python train.py --translate=0.06 --decoder_positions="learned" --residual_init="none" --muon_scale="original"
Rows from block 4 of the text decoder, named by matrix and row number. Rows with one number belong to one neuron. Each number is 128 + 24 x the weight over the matrix's rms, rounded and kept within 0 to 255. All counts start at 0.
# gate: MLP gate (decoder.blocks.4.mlp.gate.weight, 576x192), inputs 96-191
# fc1: MLP up (decoder.blocks.4.mlp.fc1.weight, 576x192), inputs 96-191
# fc2: MLP down (decoder.blocks.4.mlp.fc2.weight, 192x576, transposed), outputs 96-191
gate.126 [102 139  86 145 155  90 126 139 142 106 109 118 130 129 180 111 155 100 105 148 125 138 130 136 155 127 118  98 122 141 149 127 143 119 128 128 112 135 142 106 122 134  92 107 139 150 147 118 104 153 131 135 150  86  96  88 120 173 114 158 127 186 119 137 116 132 121 105 109 141 131  94 136 153 141 102 148  93  74 150 123 158  99 127 110 163 150 172 143 116 126 109 158 105 118 142]
fc1.126 [142  95 143  94 135 180 134 120 102 152 103 142 118 123 111 149 131 142 123 100 122 127 133 130 129 108 142 154 125 111 136 147 144 142 112  96 139 123 111 136 153 168 141  98 140  95 103 122 118 132 121 117 138 123 144 141 110  56 135  93 137 106 107 125 120 143 104 130 136 114 110 146 146 146 132 130 118 116 150 122 113 104 135 103 153  74 124 130 125 113 138 172 129 159 106 127]
fc2.126 [139 148 117 127 115 139 155 127 124 151 101 129 138 115 128 157 112  66 150 151 151 107  91 119 207 120 126 136 124 135 157 127 161 147 144 139 107 121 134 143 139 101 125 145 156 117 129 146  96 113 138  93 142 164 125 127 122 127 121 124 102 126 131 168 115 131 142 154  88 124 118 148 139 115 142 110 158  87 130 126 105 102  93 113 122  95 130 127 135 111 140 134 138 138 139  84]
gate.127 [ 92 105 146 119 101 163 154 132 147 169 130 113 151 110  92 119 132 139 164 118 145 164 121 147  75 152 125 110 156 185  74 124  82 155 148 179 120 113  76 132 135 105 110 106 146 134 146 139 184 150 126 129 130  80  66 152 140 147 144 144 148 123 112 134 188  91 123 147 196 147 113 171 187 148 114 100 153 162 147 142 136 139 115 131 150 132 120 148  93 121 166 100 127 114 149 101]
fc1.127 [168 138 141 127 145 110  88 102 117 113 175 156  99 122 123  96 103 122 107 149  82 124 144 104 141  71 180 138 114  79  78 152 100 118 123  77 128 149 168 155  99 113 186  74 150 149 136  94 104 154  99 163 112 186  70 151 115 120 156 126 120 152 143 112 110 152 116 150 130 143 168  77 141 139 138 117 133  44  86  80 131 125 101  86 135  69 102 120 156 115 151 127 151 140  76 139]
fc2.127 [175 149  93 102 157  96 117 125 144 133  94 104 118 134 109 109  82 105 152 121 120 127 148 153 140 121 109 165 122  82  89 117  75  92 151 134 156 139 131  86 104 141 151 109 140 127 108 119 118 119 120 143  95 139 127 104 153  97 138 142  67 113 101 107 140 129  88 149 123 126 109 130 134 128 155 113 115 141  97 179 114 170 124  45  53  91 185 140 152 134 126 139 109 167 122 153]
gate.128 [147  89 148 111 116 136 122 111 148 144 189 139  92 115 139 160 121 177 177 147  85 131 139 126 124 151 145 132 138 151  96 112 106 117 159 106 122 143 106 148  98 104 131 106 140 110 136 124  99 117 118 122 156  91  79 138 101 138  88 110 119  81  95 100 126 148 114  86 116  89 124 140 141 119  97 152 156 145 165 116 147 129 133 146 139 114 116 145  94 112 112 168 105  77 126 130]
fc1.128 [120  59 104 179 114 134 137 188  55 116 121 141  99 134 104 138 151  77 119 145 144 108  97 123 162 169 128 115  82 183 120 154 120 162 128 163 115 175  95  80 132 113 141 105 184 142 169 168  88 151 127 130 171 161  76 126 186 147 131 113 154 126 141 169 179 110 141  96 144  81 129 115  93 101  77  86 158 152 118  97 127 180  91  72 132  81 100 130 123 119 128 155 227  98 137 166]
fc2.128 [148 150 108 127 115 147  77 124 108 129 139 163  89 134 118 135 156  63 158 133 110 157 129 110 173  96 136 118  96 131  97 111 101 130 142 179 151 145  82 106 137  71 120 134 142 196 155 137 161 113 155 124 115 166 107 186 155 162 138 138 124 146 143 115  99  97 144 102 174 127 156  79  93  89 101 129 137  79 132  72  93  86 143 112 118 154 109 113 159 124 152 104 178  78 124 135]
gate.129 [130 104  88 135 141 140 121 134 133 118 120 133 126 163 108 136 119 131 132 132 106 133 159 149 112 128 128 130 143 136 151 136 151 137 137 137 123 133 106 139 125 105 103 121 134 142 130 119 127 129 133  90 140 125 144 145 145 134 136 112 122 141 156 119 117 141 124 131 139 149 100 132 138 131 116 138 138 125 136 123 123 121 123 158 131 146 125 132 118 132 123 152 125 130 129 127]
fc1.129 [131 123 118 130 160 150 155 113 101 146 146 131 143 148 135 128 120 148 139 128 114 143 130 116 115 120 115 125 109 138 125 132 125 138 139 119 114 149 139 146 111 104 115 129 126 139 116 120 151 117 139 139 130 151 122 132 143 128 137 120 116 105 124 105 114 122 124 108 132 132 122 130 126 129 143 148 110 123 129 118 127 137 127 120 136 135 114 119 135 133 154 105 132 142 141 122]
fc2.129 [116 136 111 116 116 131 107 144 130 132 139 119 144 135 101 111 133 139  99 135 110 138 146 117 133 133 112 125 113 127 138 112 133 123 145 114 124 112 140 121 113 113 132 148 125 147 132 141 125 153 142 132 156 125 140 135 115 110  99 134 141 149 140 123 131 146 112 127  92 118 125 127 120 129 150 135 152 122 136 122 117 115 137 132 131 127 105 131 122 141 140 113 118 132 149 117]
gate.130 [118 145 111 103 116 123 121 155 129 113 170 102 129 117 122 120 112 116 121 119 140 130 133 150 122 158 120 140 120 109 133 145 121 123 132 132 159 136 131 141 132 125 111 125 106 119 136 125 129 109 130 127 106 112 122  93 111 129 126 130 106 129 127 147 164 150 128 141 137 125 119 117 134 111 118 125 131 103 149 152 124 112 144 125 124 151 147 127 151 129 127 129 140 120 145  89]
fc1.130 [119 111 132 121 158 114 140 138 132 139 146 154 141 138 132 122 122 129 115 120 147 128 126 124 101 117 157 130 112 137 117  93 120 105 141 115  94 121 107  99 133 121  95 137 116 131 102 150 150 158  94 142 118 127 136 129 105 144 149 130 115 123 136 127  99 130 148 145 127 132 119 111 111 145 144 148 130 142 134 147 107 108 123 132 122 134 141 135 128 154 123 140 129 136  96 107]
fc2.130 [115 120 155 136 101 135 101 132 123 139 127 124 106 124 125 112 144 146 150 128 135 140 143 120 113 138 132 168 141 110 127 119 109 120 115 117 137 122 159 131 116 142 135 143 125 128 135 134 145 121 130 131 129 112 102 113 140 100 139  97 149 117 138 148 143 131 118 135 127  96 119 127 129 126  89 109 135 107 121 129 132 106 168 157 142 140 140 115 147 104 131 130 121 122 130 102]
gate.131 [ 65 145 124 140 109 126 200 125 118  98 139 168 141  95 155 195 216 102 117 149 120 107  99 106  79  92  74  89 176 145 129 136 106 144 138 174 166 112  91  49 128 152 132 156 133 130  91 195 107 122 126 150 104 131 159  61  65 175 115 135 144 108 108 127 158  84 188 108 150 178 133 158  86 100  85 107 120  95 171 127 150 162 150 161 166 110 109 114 136 144 148 142 158 109 135  84]
fc1.131 [103 150 135 115 128 138 160 127 109 142 168 144 149 124 119 186 193  93 145 125 155 109 167 140 131 144  86 149 124 137 150 137 139  97 115 149 146 156  88  60  94 148 135 146 143 102 111 152 124 132 138 145 172 114 171 101  77 204 103  65 143 118 126 146 142 103 161  79 144 152  67 179  87 115  97 104 130 147 162  93 136 114 107 183 130 111 130 107 140 153 163 119 134 179  80  78]
fc2.131 [142 127 147 123 118 171 147  98 124 126 123  75  79 120 192 122 112 159 102 142  99 153 126  91 170 116 123 106 141  96 155 135 104 144 147 132 111 141 134 151 147 165 133 159 153 119 128 135 195 144 142  73 144 212  99 105 164  88 151 104 172 121 130 115 168 174 124 124 103 145 133 150 134 151 105 172 121 121  78 108 112 161 156 120  86 152 112 142 151  56 134 108 139 122 103 105]
gate.132 [101 136 120 134  99 107 175 134 114 109 181 103 133  93 112 128  96 155 163 126  59 140 123 151 174 140 131 106  78 138  85 130 167 140 145  96 181 148 137 125 120 186 139 135 119 175 154 175 125 156 105 140  99 135 131 138 175 163 142  90 130  90 159 159 111 110 121 158 163 130 135  61 122 154  78 132 161 152 135 194 154 150 162 160 116 107 155 123  77 121 111  68 118 142  93 144]
fc1.132 [120 100 125 105 129 117 133 146 129 204 168  94 154 112 109 149 156  73 108 114 132 118  94 109 109 122 119 146  65 131 143 153 111 127 113 123 114 113 128 105 130 114 141 129  99 146 119 140 113  81 127 157 123 161 151 146 146 132 146  84 110  97 121 101  87 138 126 105 158 158 101  76 106 151 151 132 167 146  78 138 124 207 155 124 112  91 137 103 119 131  82 107 165 107 134 125]
fc2.132 [117 124 111  62 140 140 141 146  93 101 131  93 120 132 110 128 195 124 148 160 102 203  85 132 133 127 133 140 116 154 153  74 127 124 122 104 101  84 131 121 131 119  62  93  99 123 109  75 174 132 135 146 141 115 124 140  88 156 142 119 188 138 114  38  81 115 113 144  87 132 135  90 127 124 150 139  96 123 169 180 128 107 136 146  55  90 149 113 193 138 112 137 130  79 110 134]
gate.133 [117 115 154 109 128 134 158 139 130 150 107 115 118 162 135 112 151 177 133 106 127  91 134 132 135 153 125 106 134  89 132 154 125 152 158 127 118 115 149 112 126 142 135 138 130 140 139 156 133 142 127 134 120 136 127 120 145 151 106 138  99 132 122 111 137 145 128 108 137 142 134 128 134 138 107  94 139 110 152 104 110 131 132 123 130 124  90 140  78 148 108  90 157 105 135 142]
fc1.133 [145  98  95 121 107 104 112  74 144 139 120 123  90 136 134 111 110 109 164 120 142 117 149  99 156 129 107 141 128 109  89 122 118 137  95 167 178 108 161  71 163 126 154 116 203 146 149 146 103 120 111 114 171 161 125 160 130 157 103 150 170 117 138 102 171 114 149 142 106 126 141 132 124 102 135 100 164 160 131 101 124 144 144 155 124 138 130 107 164 115 165 132 129  96 123 155]
fc2.133 [120 130 105 133 106  88 123 111 134 134  87  96 104 113  98 155  98  87 149 138 126 152 134 102 129 133 124 133 149 111 100  94 122 117 135 135 134 131 148  63 163 116 126 148 163 119 130 167 127 140 155 126 147 169 110 127  91 120 109 145 144 140 156 107 136 132 147 141 108 126 110 118 109 153 123 134 131 132 144  89 139 100 140 113 136 141 147 129 120 125 113 147 123 102 110 135]
gate.134 [144 117 114 170 113 107 118 137  97 138 115  89 161  94 138 133 179 173 173 160 133  90 140  93 133  83 135 143  66 117 130 138 149 115 131 150 141 121 148 114 135  80 194 138  74 158 134  54 177 120  69 106 104 161 153 112 134  84  76 149  35 127 151 169 177 128 116 114 151 163 169 127 102 130 125 134 165 147 125 136  93  58 158  92  74 142 123  69 151  99 115 166 181 151 165  70]
fc1.134 [147 185  94 182 154 159 102 163  98 121 197 139  69 133 178 142  67 120  90 170  65  59  90 129 117  99 116 121  94 100 145 107 117 173 131  55  89 153 154 152 111 124 186 126  68 112 154 180  87  94  97 183 159 143 109  96 190  89 110 163 169 114 139 138  85 130 116 136 139  85 155 101 192 174 165 126 119 158 192 109  43 135 133  63 143  82 141  88 143 144 155 101 141 104 155  82]
fc2.134 [ 76 148 112 100  65  51 191 116 123  97  68  47 121 175 127 132 132 122 153  23 152 192 139 127 131 120 102  80 155  95 114 185 144 134 104 145 105  97 122 133  88  91 109 147 132 106 128 157 121  75 112  98 111  82  31 114 123 169 125 142 128 113 135 139  86 105 121  95 116 191  80 172 131 104 122 135 145 150 157 105 134 149 108  88 119 151 165 106 124 168 121 139 157 129  81 121]
gate.135 [124  96 169 105 171 200 144 101 137 214 159  69 137 136 109 127 137 145 164 120 102 137  94 110 127  98 125  92 120  86 117 106 143 107 141 121 138 142  74 176  65 179 121  88 151 127 105 180 147 147 115 108 120 138  74  50 181 127  91 168  77 136 163 131 135 129 117 102  78 123  98 166 175 113 191 174 154 117 142 163 135 108 144  66 134  87 207 105 127 115 151 119 150 137  97 163]
fc1.135 [134  94 145  91 188 132 139  99 112 171  91 136 140  96 132 150 116 153 152 103 122 109 125 107 103 135 159  82  96  52 163 122 138 117 168 150 104 120 113 177  91 165  99 139 143 134  95 113 145 118 117 191 102 160  77  85  79 161  95 153  93 125 167 102 144 115  90 135 127 133 135 167 152 164 156 168 116  96 185 126 136 144 108 107 148 135 129 186 133 162 117 163 128 123 173 144]
fc2.135 [ 76 120 132 156 125 119  84 122 133 171 119 136 164  92 206 133 141 114 154 112 194  60 159 111 100 158 113  90 137 110 133 133  95 119 115 172 125 122 107 126  83 158 133 146 128 133 102 141 118 136 160 170  96 122 148  67  74  68 144 140 171 122 158  98 109 129 137 115 158 118 118 125  91 166  99 117 138  60 137 106 117 137  31 157 151 170 155 136 180 106 129  86 117 151 131 152]
gate.136 [109 116 132 126 106 127 170 115 167 108 104 102 146 104 131 114 125 135 158 145 140 136 148 110 129 140 132 131 125 136 131 108  96 130  93 137 120 134 109 103 127 148 105 101 109 188  96 177 130 132 115 111 142 132 167 115 148 177 110 137 153 152 139 112 132 128 146 107 132 108 148 113 178 109 157 129 144 123 154  84 140 105 117 114 138 141 118 131 117 108 130 105 105  21 122 107]
fc1.136 [132  87 149 133 124 110 113 119 118  91 127 112 100 116  84  76 129 123 166 139 101 165 137 155  84 160 123 108 147 126 124 100 112 120 134 117 129 130 145 128 133 167 112 114 155 161 130 168 134  89 112  98 122  99 123 121 168 139 149 100  90 113 136 172 128 103 129 157 114 142 140 122 131 190 168 162 112 159 147 113 156 132 100 101 108 131 115 143 123 143 131 158 126 133 123  95]
fc2.136 [149 179 130 111 124 146  96 109 130 111  92  98 148 113 133 126  98 151 151 161 115 121  84 114 148 156  91 110 140 151 129 139 116 163 123 116 110 142 143 100  89 114 171 111 170 115 114 103 113 149 110 132 140 132 115  96 145 121 145  99 146 142 135 110 126 166  96 147 137 123 130 102 127 127  97 142 130 120 164 107 126  98 101 168 121 106 166 109 165 125 126 159 122 101  73 100]